From a checkpoint of a small segmentation model.
Training: muon at rate 0.032, batches of 384, held-out accuracy 100%.
Data: trained on small charts drawn from random numbers, 203450 training examples, 28.1 epochs.
Rows from block 8 of a small segmentation model, named by matrix and row number. Rows with one number belong to one channel. Each number is 500 + 50 x the weight over its row's rms, rounded and kept within 0 to 999. All counts start at 0. Numbers have three digits each. After the name is the row's rms in percent of the matrix's.
After each channel's rows are labels from the 100 images, of 14848, where the channel reaches its highest value: "colour at peak" is the nearest of a few named colours to the mean colour under the peak. Only what is clearly more common there than usual is listed. The data: small charts drawn from random numbers.
# convs0: first 3x3 conv (model.decb.0.0.convs.0.weight, 64x128x3x3, each kernel summed), inputs 0-127
# convs1: second 3x3 conv (model.decb.0.0.convs.1.weight, 64x64x3x3, transposed, each kernel summed), outputs 0-63

convs0.14 126:503473475485460325492497448385462534427393453547483499506480494395316491515703692511448507514466513494463546499465491506479511493556609473553523425438476512454344529506520459442465480499480500471506491486472485467477487510488490431487514527472472504511472519532513487510494482502471494448501495508512524494506576468473440473575474508490475472541500494475485519494485479480479460496559
convs1.14 068:581497517505553482437465533503546509355478499504574528500430480530481529528408535532415462532508527475564556487527448484534489404495600458515473512608497472586456518559608540574499486448517544
colour at peak: pink; grey

convs0.37 082:465503462485543513424483443432565483573731395571444475445523523549516517508531466480496398623435576458520464508532534543547509518479366462470463520449482498557457497517496387564529428544530526453554461534427404510470531493567431479549499563451490518502438526506508552514439445456523467467527464538528451515524490486456513461508495467534476522514490428476520473501499424500482538418417
convs1.37 083:394493471493408512462464517546456474469500545491456537490353587455419506408425457512556428466532525492549555505546593436503493478495515515523489481512404569440486565502522502465516474578502417
colour at peak: pink; brown

convs0.26 091:486511334427495522496376471512541507520478489487424622320406566463516434508512501495508491530462663507519425504487520504497498500508502507522551511474480489538493378308453508456540555378645510480504467458489477514504514513525469468493472510379503458527520510531512499458505502552484505467516528489493459482553489515478554528498461502459502457490491502457510511473509512508531479444503
convs1.26 113:482504221506469517506493562497505528472511394504476509493496510497523532514499494518538513534452467510513480579414469535425543492508465489486496494500494487470501503530513523506659509524503516
colour at peak: grey

convs0.22 121:529478401553380517526561489492492343580477510473485487511370522479539255509498506465509497485501483475408452506493408494470520541515492518485426516454494524501488477479335488416552603612378491510484552422398515471503527488515505495499485520553499513488504516484501499497500509522497487529487479498544475470566484477500530546507507516460500539494383529461484500503472497508557496485492
convs1.22 151:484490506494497534499500650498563489510508579204525518502520466490494486506508521508456589453398492486490512515499514521418484505505501511500495493509505476517499510493501506517512499473501464
colour at peak: grey

convs0.41 103:534666452524449477425523356590440496500492501450543457514472502559488485608501505505548494554465484522507504468450489474531494539476523476447496495474467438518449475478494541533487510524475436570410480451583544485535513514577234467493466491537452501517464445471497551509496478476483454546510453549484507486521480524468486484457468482486632495436538469521431431474529522517455427464591
convs1.41 112:561498540386495476433501539493482518532563487506469441516441471546457463478505460571442479531509306508406455507518532417474503546533482495443519457566471518564454492494415527495519444546468599
colour at peak: pink

convs0.59 058:370500571443370504437368521525580477505465597523495371549471456489551465521540555443482513426446536538504434574471417534486472464467512463447407543462538522488490552450384516533515526446400518464450471481371506443500476468517418494467397460528480513482499485501517554518511535496480532389502503470478453478474541528493479494517456559458532540483414564485490506558465495451565420534528
convs1.59 119:533464492522517546533505262432433403570474381446499489486505538548519560477505470491548566525423520514506472429546516527475469502489494458477507496497490465524512462458496504497389526514517508
colour at peak: grey

convs0.38 111:467568512513476446454489419521492523542830438518481499503559513544492483547493481500515453590455519472449561527481470562547503441407465496439486494517515509494414456551513509516523522522501405518490519525567454516478478480547434542504517549517565449506472527503519535487483512494477595591482562495505429462501528515448511505487498443492579493606456558503532514546554513505538404490508
convs1.38 103:493417460515427472537453494537449479499578495529437527461434539479518556391533567619494538525476504465435398486450468502509444500397501437456499382465433580459506484495460475527518474464468581
colour at peak: black

convs0.29 089:589453508519476375517545411510501519566578499566641525648559459525376524525427501515464506497515476565499570513546439407569521484495559517596486506486383511479582536548500439511504540449488499463555549507455521397509469528445573468541468489457458498469486520527469480533504485498507401482468524483425584487582554428528455486567485512526501574481457499501556471466516473485464610525461
convs1.29 099:468428494479449458461471509472461481607527386511532409464466548515438474561489522476408507508504523509583533419497521613428508411525462527467475412542520409523534499539574562514473565545533469
colour at peak: grey

convs0.5 097:535468437559448489440429466530588520545548503488574528302449458432526512571540505361527500509457524509459469529494447475465520562486436462437473575497473508454563564496516459585587392522517490416562400533436458510496518462504532529523411536536533562505482453518489512416481515427459508532496555469444466470440454549498476486533463510482571475472470537483420462501568532507627502470562
convs1.5 070:483560528483588413466482550501494578557549570525518488540501511486497521472462552497418514468520508546490504368587506516605552464435516434450496530516526584499468535417539430573614472436489521
colour at peak: white

convs0.27 079:484428504509475530524523515478499502468287538493501351540537524573494520531487491522443442535573504530442441439472483494546490537423509435520516479543529527485476568492563419508516416592418540438430453508482530426577502501473559493546497455568486448468497462542451481502658548431476531477500514492502575506433526513534462566511539541554581533497523539503504526507556653469543491477488
convs1.27 069:507485556547519525464524512506510493547589509538548448532462541489474390517523462467558524484491417431452461439415428537484481461388498516481506506479372555561534557548511493586465453499364458
colour at peak: white

convs0.18 081:498398652456501467447464505504528504535540497501517461473666406477462484477494486476507402527520572385553475564509524405451496478408517470509532483507412487475621468520487512514543554461515521500379542476520505445512534509403520458386460488542504491479492541605499487452520429523468554527528544451483431511512497484492390492501531523474556510496557567471411537514445497428506510517598
convs1.18 071:522485522485556463475491528495580469440470605549476422458498541388479488619519457519458517558550416502444471502428495385467471439588448421514544534542437438479553499533472499564544461501456489
colour at peak: grey

convs0.46 108:537507426504419517513550458502510383551456550503342499493437423481497615512490486453523505518457520255369486504494481502504533516520487486482412497483511478490502517486414509498355656608441520495539591520433476395516525468464483489530503523444594462497499507502495487526481487500526497490494506471486473498549502497501486453507444481550495477501493498520509472556533493464489485459507
convs1.46 126:483465510502414558503487374471492662433500623689482519493491501513561487487489508498417537483420505502549499472476482459521481512521516484491492452465519465499511475519508516459402520538515540
colour at peak: grey

convs0.8 120:217468336520542528547535456510527551488459551473454341599328687480522515544480484522528515438467451452464451510494436511506497535512472498480414491544503486518481505521473505516518479422551501512557476524540492506494455530506462500519565533508522491533487513504446495566498497524416508510456507497511504478536484506522509436495495496501488487502483488524495511487552495494494490491505
convs1.8 109:534437645497491449458475589536574438460467447453515538493531484495449459503506516490502473488608500503462489461541472440629523506518476512521498492504549531467514535474486578489311473435494525
colour at peak: grey

convs0.58 086:450490432513544537443543572473472546523558466487488535536381586506541468521465491509459424510495504489547441500475502492548519535497467493402498505397507528503517433484472428461504490456558484439515499529428421547528512419554414521484580552482536451564473445515494584554527595599453524495471565498512330486484538487349576486545430489448508453501466534483538521527581574433551430559549
convs1.58 104:567495482536650513514461512503454510431552444487491537504554497509473542480542488550534516632487492497561367562538534539528545373517518503513458486484489526538429526446428537512381498545485485
colour at peak: pink

convs0.1 081:530524459496494503438527453349518488604458442638502493487476514426545528391483484408469523483505526507514378516583491588499504466621400516532493469468635542547348512520497424559460503494450422498543497443485482528405451546418530513410492504489497518515546520514500467464457474488490471482484485471487465470484532491491490514556534467583436560507521464522446528505498455519489562471400
convs1.1 091:434531521474527532450484463525507492424511532507426482536506467538377552437473436442503464475493499495462575499602507504444548443512570597595578473529516518347510493545508488423522554549530452
colour at peak: grey